Rows from block 5 of the text encoder of a small contrastive image-text model, named by matrix and row number. Rows with one number within an expert belong to one neuron, the router's apart. Each number is 128 + 32 x the weight over its row's rms, rounded and kept within 0 to 255. All counts start at 0. Numbers have three digits each. After the name is the row's rms in percent of the matrix's.
Before each expert's rows are labels from the 100 texts, of 14976, where the router gives the expert most weight on average: "fires on" is the input token at the peak. Only what is clearly more common there than usual is listed. The data: rendered roads seen from a driver's seat, with toy cars, trees and houses.
# router: router (text_encoder.blocks.5.mlp.router.weight, 4x256, trained with AdamW), inputs 224-255
# up: expert up (text_encoder.blocks.5.mlp.up, 4x512x256), inputs 224-255
# down: expert down (text_encoder.blocks.5.mlp.down, 4x256x512, transposed), outputs 224-255

# expert 0
fires on: "barrel"; "dog"; "that"; "house"
router.0 107:079152141136099160091119156113101128166090141106142049149154145124143057123145068111126128118132
up.0 088:135108119186172115144124177150094146080072138095109116108159106146108138124077142107136117142127
down.0 090:123152162097070129118154140138165143128149112108182156156118146067149150125213137173157185119167
up.1 074:139115132128096109138125198160179149135110101120108195124097083186158135114060136160123130129136
down.1 074:182083142126166110084111136164126154113128123103119119147146100126111133153092157103148144115138
up.2 114:145115152089163114114177128163152080128100109094098117121109142114170159128175154133066080131121
down.2 118:099085113083172150090102118127109118127061100105128158127089099095130179106131182097139078103143
up.3 103:130180143161144078144057125131163148123072103074148098115155116109064111153177147083045170124097
down.3 110:146083157117100141144132128137117117170162151083149091128122183157113079087153110133164110117067
up.4 105:118150155175118122167143120147115119150179139135137110111165131145116069140108187121131078116165
down.4 114:148108146150115175159182143137117111138141108155093127104133089081105105080079089168137130117112
up.5 070:134115123189126148071097163109163110130132167108156114142114164109124178171116174090090086080143
down.5 067:147146143094141131085142121095110138114143120145106145112083156109096072111156111055111157136097
up.6 111:200123085164088096120108164183144131132126104125089097128108134079137110147134138161134191172193
down.6 117:135135099123085177128095126107091112108118135144153079111107116111153138182120113097167172105137
up.7 084:119102144076091164070157124144145123148114148117122133119144090149081179102130110181158125103117
down.7 085:128129110207124110093123129132140158153099111123099136137159115141125104122118102093168172137060
up.8 118:104167128077090140130100078132146083058092126120107193098159149120096172087112133141099103168145
down.8 110:133161161047158176166150097162116136108181213106121162131160112047153132074184130153152092137096
up.9 150:154180140113108144174124167149174177076101104161144142125088143139104105120096068103150127132141
down.9 150:136134121113156171122152145130114184074034110145159126108127150146111118069183099176167137085173
up.10 109:121122106077186173164150121127197057127162073086142147141108175106145108130141110151125178108146
down.10 095:103147099148161157112119156105146147099144140080101209100142185104119072170118162135115098070074
up.11 095:168178157182131128089145157107113102132111124145122199162163120087091153172119107108123099052145
down.11 093:059097077142106098143115124145095128073183118143159128101096148154107120119080167184160085154129
up.12 111:167144083134131126122125133150119158043083120145113127099127089095126227154107168134141137126136
down.12 114:075117198120104170163133098185143167183202194164121115114106183120169192139163104142137158098166
up.13 107:120121161106108108104211117182095106152162168115163145083135153137076182162150173172092117192126
down.13 107:144177118099120159111115126155113142179115117159127092112139144098204106132101093128117159127115
up.14 092:082124115106080181132134126086135140145099132151133147137177087144120175125151184133191127127195
down.14 098:138129134119125071129146155207100073160148134145088144151150139193144100158094139136066152115094
up.15 100:184137116166143115102105162124111110134066122185085129096118177133126181152101053133098061143141
down.15 101:121143150154136156140147114122064081079127136122156101177168152096101164154100173151123109107148
up.16 076:148158171148148099137105160130178138143084157167188143125113088114136130172098113166119128156078
down.16 073:096123142176112079075152165172100147087141099108113177156102148107144133175104137115164133155109
up.17 089:141092123147122132081144111167152140106086110177091164125080134141055171120109141130178160029123
down.17 073:098119092152124167186152113057119149119126121130184130143145156092143133148076168110128165111120
up.18 109:108163151206120164112153111197144139096158120112149107077118168153119108065157162099133150200152
down.18 108:131128163121174097121177136115078062177072058070135098141170075156130146101151177117086119139093

# expert 1
fires on: "yellow"; "orange"
router.1 099:110122117174140095112162131121121109124179062155125127114135075137078166114095186097162124068143
up.0 096:129107091162127137141143187106159143112175167090157157161129118088112149141064088164115141163118
down.0 097:129158080114106087132104123180053126114156122126125142132132143154107142185132117104156153160150
up.1 058:098141136104173147106119054095158138098099142117156081155133170129129069113135089158019152101117
down.1 066:084120125105157150150147092172137121131161049156110119118144113164123210112173124103132029094127
up.2 093:100115124136193177158199127122122143088120107151103107086127129175126129117132141111145132158112
down.2 095:148152146122138138115122131063159160139186127132151097128139101114140126107135092165170143157192
up.3 100:142143119065114106180141106185153131110074115157083103177094107178187155139119169145143115079122
down.3 102:134105126164143190109144169098165145142121154072094129117145120100101161196144177126108177215111
up.4 082:134120173130164080103183132158134153095156169117156107161124091129135083059083102145188151101087
down.4 087:115107143104145114142126066140090144206137102154101143131115190155144192139122154174147136161057
up.5 124:105122167154131103105142156155099172150118123074166148104175077162121176104148111078102133136167
down.5 132:119147106123184184110082162112113121182186122139108109168132143143098129127033172098111171150077
up.6 089:131155116069124114125135157146120113128112154119151129096056141143159132117094086164141192119169
down.6 097:143126085119171173144131109128183095187118088146110142128135107128140178088151185074115095171158
up.7 127:116151128180108135085131106083148114108168093137139133113112149147127103151121130119198100115095
down.7 130:101151153155116150150180123094100085149127033083102113119175082126115116171118158118105149121109
up.8 109:123127192134190086107105142120164183099140125172161172121147099167181147116119094087166095171105
down.8 100:117132183132126131125103104123096086170115130161109085137093061151149102106151135108120101052145
up.9 106:079124141172081096107055087106127122105147068144094138143127102082076143160142148143083230115143
down.9 108:140135102143090137172107110093094117115161120112098117126120090077140079106134125103122053140119
up.10 118:162127112132126085146145155135127117083130062080110059132169062151066143128161111104063167159101
down.10 154:135106140157125146147127125090109161155180085123124156132152156145091126155095132093129141094135
up.11 109:165163156115165160133106137111080129113185113113104111137122110144095137095163092143109139155119
down.11 121:107130118168076164087114150013107115109116051107062098085162123158080116136130135080115099088119
up.12 065:130083120101093135136070118138140117098059168133127176164145138106111137180125163133115119109124
down.12 077:159113129143102120136128125115139063120124150073133152137138140180171110111124116162127173131141
up.13 115:133107146116119134154107130135071142211124147087182091140187155132137152126111147169095135187152
down.13 114:179148104164179170125092122140135131112108122124152170134132101102128180142120135103147137161131
up.14 085:101116075163154170102112096117169151039090096170132119129140085078120116130124112160162146064106
down.14 082:089128106146164068119145136083060105158125132161189184122103145154142114079118069156128144219159
up.15 079:128086149153120116174153146134121128128152166061129099091170165094133089095060165102195091156131
down.15 074:099134126087128076141123099114104167108143146119172117104093081067141108144123150097106113109125
up.16 049:130074124116145165152099192216128106144059123117110169119162105117153127168079113149134179147130
down.16 058:193122132081131123144114135141098151117150120098165127174148127126074094136144114163143132144120
up.17 123:087139100146119071131104200151083103207124123104098103098121121154146206149114122102089130155125
down.17 118:199137176173161157128069088091129139091141104155109123107138083158140139094091129147148186113133
up.18 105:093150099121140154146137105174102133124091144089144141175114125050145128102090090145167107108104
down.18 105:091109117127144106099156105100162095145132152192135157136081115120181143102134150143139174133156

# expert 3
fires on: "truck"
router.3 095:191158094111147100180173064162116143079107046176103101166156115157187123166126102111087126121140
up.0 089:120155115127176070106171142103163152111087108175091158085153134056129137095105136080096144120184
down.0 088:101089127196112105162142103125160205170156123167193117114092110115156138175107139072143145076140
up.1 088:142084075163202116163191177156147124167099122137144172077158122131098095172110084130171077136086
down.1 103:083145119151082143157126123139102105130117106120160104181154125160168180086181133119135068130114
up.2 082:145141068135087187101097192144116166103080137145086134162152119104099158114110140106134124048175
down.2 098:149128132114101104129136159131162122131173126160093160112079115114115129149088164103124173161121
up.3 108:117124139093139142139104143144141142177096091118161148149133118132124166129146104121103169124097
down.3 114:107103086142210100095098118073153119109105162103130099130132137181144112117193096114148152104126
up.4 095:129118095164120142097103131164170112126113131141110192150137123071182125187184108159146157180166
down.4 085:150116108115076165144091144136176081142078117089088146150189156090126183201140145113183113166111
up.5 056:111167147143174178080134180108178093179100155068126142155198132144126145168156105144194151170138
down.5 062:130094119128143128168087119111194094086162091134125154150091151165138171165095074132111183110174
up.6 071:124137069115105144086086157179171158107168155136186119156104150159094163118144098184229126112121
down.6 071:133181149101088088106096108125098138117189086060119165153082146140146094118112159155098155142117
up.7 112:170112106167125122088095097149106098150106117158076054099140135171139162126147131087148144099122
down.7 105:106106129096152115086164092152143187146176154129175153153096119079157089142148116179090125135158
up.8 083:117121109150170101165100088145069124150102133129152128105131098107163140130175135154097135112098
down.8 082:103162102100098145120121066121110124237114101125138202069063122114168113206091180126107123165153
up.9 085:174140107139132094073117101111141115182140140155143161131133116171100130120112182144126110080133
down.9 077:128060120075116167119125146179084106047114119178101102154125147128101135092141175161092127117094
up.10 145:093162138142161160161098147092135168105116142123141147146080124076132157127055088179126067118129
down.10 143:123135167086080095172123103079091167126142112126096152088164076105128165173142066139145142146106
up.11 075:186110125187106119114133098153138119105119144134134068166087156093109075154137178171104091132188
down.11 078:121117081151112101110155093168151137132156110168122112059131160108168096099148138130085095141155
up.12 108:123107110099123153088141076179140132062152112164102168101078120118119176119095168158132129211072
down.12 107:145104125156103042059138186127143112100122089110142081067117120148115155158138086161210142145149
up.13 076:095132190181143108128158097116103082179124122108129131113125120103113118079117181078144134137139
down.13 081:132143151112122061185077141112137101132123140118080145146150135062122125070111109101139150095201
up.14 096:171110088105104159137057169165108137165082164178152149111140119129124166074145072099182103132099
down.14 102:095128170121168132047166168098165143084129073159122108147071151124147079133162127160125115077185
up.15 088:093102103226129174127076181151140111164153096086145148132136140129094149137141050147088083116172
down.15 088:110137184130168165191124162132109122126129194158085127136158130185129180157094090096189118083082
up.16 101:163072134133175115081090195128127110101126088088099121104087129126065135178137117079151158114123
down.16 108:128120150053117162154129160185147122121140054128100125202149135107135181122076144112132079195123
up.17 141:106112072096084176117124110155157122091177101122168141138103140159127142142122129138153126088163
down.17 128:125140084080047147115098134171145164127210144134134130185082209137117141126111109114107102150113
up.18 096:116148123185138093168099148113088144130135137079185125121147140097099159207136129135136106150146
down.18 099:109151163065135087123068099112203112125151132094121081109146097178123195119125147115055083162105

# expert 2
fires on: "<end>"; "grey"
router.2 099:148164125134121123126112171141131125060104192127128182112107107113100117123094114105109131106144
up.0 115:165142076094152162140130113178147137158107138169077095153172131110095100111159122133142128105107
down.0 109:079099162161181085105153134096096115109089106074113136131076162108162228131106143183097155097159
up.1 102:154114124111151085073162116123107131170184075136105093119152103111161131118124164149175105146130
down.1 115:106151156096212109148078102133078083134071062116113152115126122130100099119103143139118102110112
up.2 093:168113079126146163161132169118144107119086067113167154099070150116123093107151163141141131125114
down.2 093:143136107132171118055161112143146145121136165101165097139114133096153102157106058133190152140064
up.3 125:148124151112147087175114105076161136081117121079133176198130145169107187138116133093075142137162
down.3 128:117179154109136102149107147082106144165175164117089128127173107168119157149175165120125095137131
up.4 049:133103114121135144135170082151120121192173108071126125124115150161148128133099168116140096085115
down.4 053:168147128181150100151134142139131107203144113159131128099112142147155101150170155099082132156142
up.5 060:101138119136160166212144178132194100155080089104095125161136076108102111102082097102149097128155
down.5 064:119161125113131091127134136106099138138110144181097156069098091101104115154017179146189125152150
up.6 122:155124145196112072134084117099099110121119150116147121135145169142136215168172102165139104133080
down.6 137:156120177129119136129134104139052096143103161143130087115173121071165140138070095131094127194131
up.7 097:156141122123087091086141147151093148105144155149111134141151143120128104096107173087155089116129
down.7 091:104138098153082062159127183122158134149129180080109142094189095138111107136213073109090130080178
up.8 101:143119134148131143175128148143161112095122144122095099142116140167069167114104186110178177130090
down.8 101:071126114130150160139112082166122132152103128153153151157119080103096155154127147048126077165124
up.9 078:178149151190102160116095117134133155145111176142123128133119106132089169170145103179158057078109
down.9 077:130076101138172080174151140102138127078115069144145160161112185103165106091133119139146159171150
up.10 116:117131127085095140180197186153126167125100080148060179106167116138161129132108135117166070107146
down.10 128:156179107170140152088144130111175143195153156116094088154197130160131152121152096144165120124106
up.11 105:123093109124119164138136098157140184147139134127142143154118150114145127104095078143150104113113
down.11 101:138154137124095089102138188153150140131136211128137135084186103059120084148206099077102086156121
up.12 096:132156103188113149137131163149123064153148102159119133087137070100183118113138111070127118100125
down.12 101:143120135126161117135117097106211178109085109115162143146118109099129125171083147094089097139125
up.13 085:150097185137128071125138156111056118110086063088070108137179140077169153087126130130097035122143
down.13 091:125129090177125133110131149125108157109105095165111097145104024102174203181145102150146162137124
up.14 107:092131186063151095101150137148130148094119174124073108151091158132136142158081114085153107109162
down.14 112:166154197132129040131057181074152155143179176117097133172096147124108105084078163136130120097151
up.15 131:152126076104044185092134140209102154103107137095141170126171132084145127143169117083180088081148
down.15 133:147123139156092115117185137133140144147131171113129181100120141142083167146173146082109100125137
up.16 132:090137140108179105168153142097140119082117083100144081109155086167122096137140046089155196107154
down.16 122:165178165136117130156095147167122126102126144164118154137122110165142214182150122169122163093154
up.17 102:121144059121164114146102202145111163100132136075133122121110143132173097100112107202144114186095
down.17 100:065070102123144158159120113129118129103157102110152144093165098115169157128057119144166046166073
up.18 146:122172178105124121115154155088097192160099178134110109191103096181148129115098103121151068099142
down.18 140:117203129112111101209148145090146148110175139146132098155126200151154129138111126128144147092108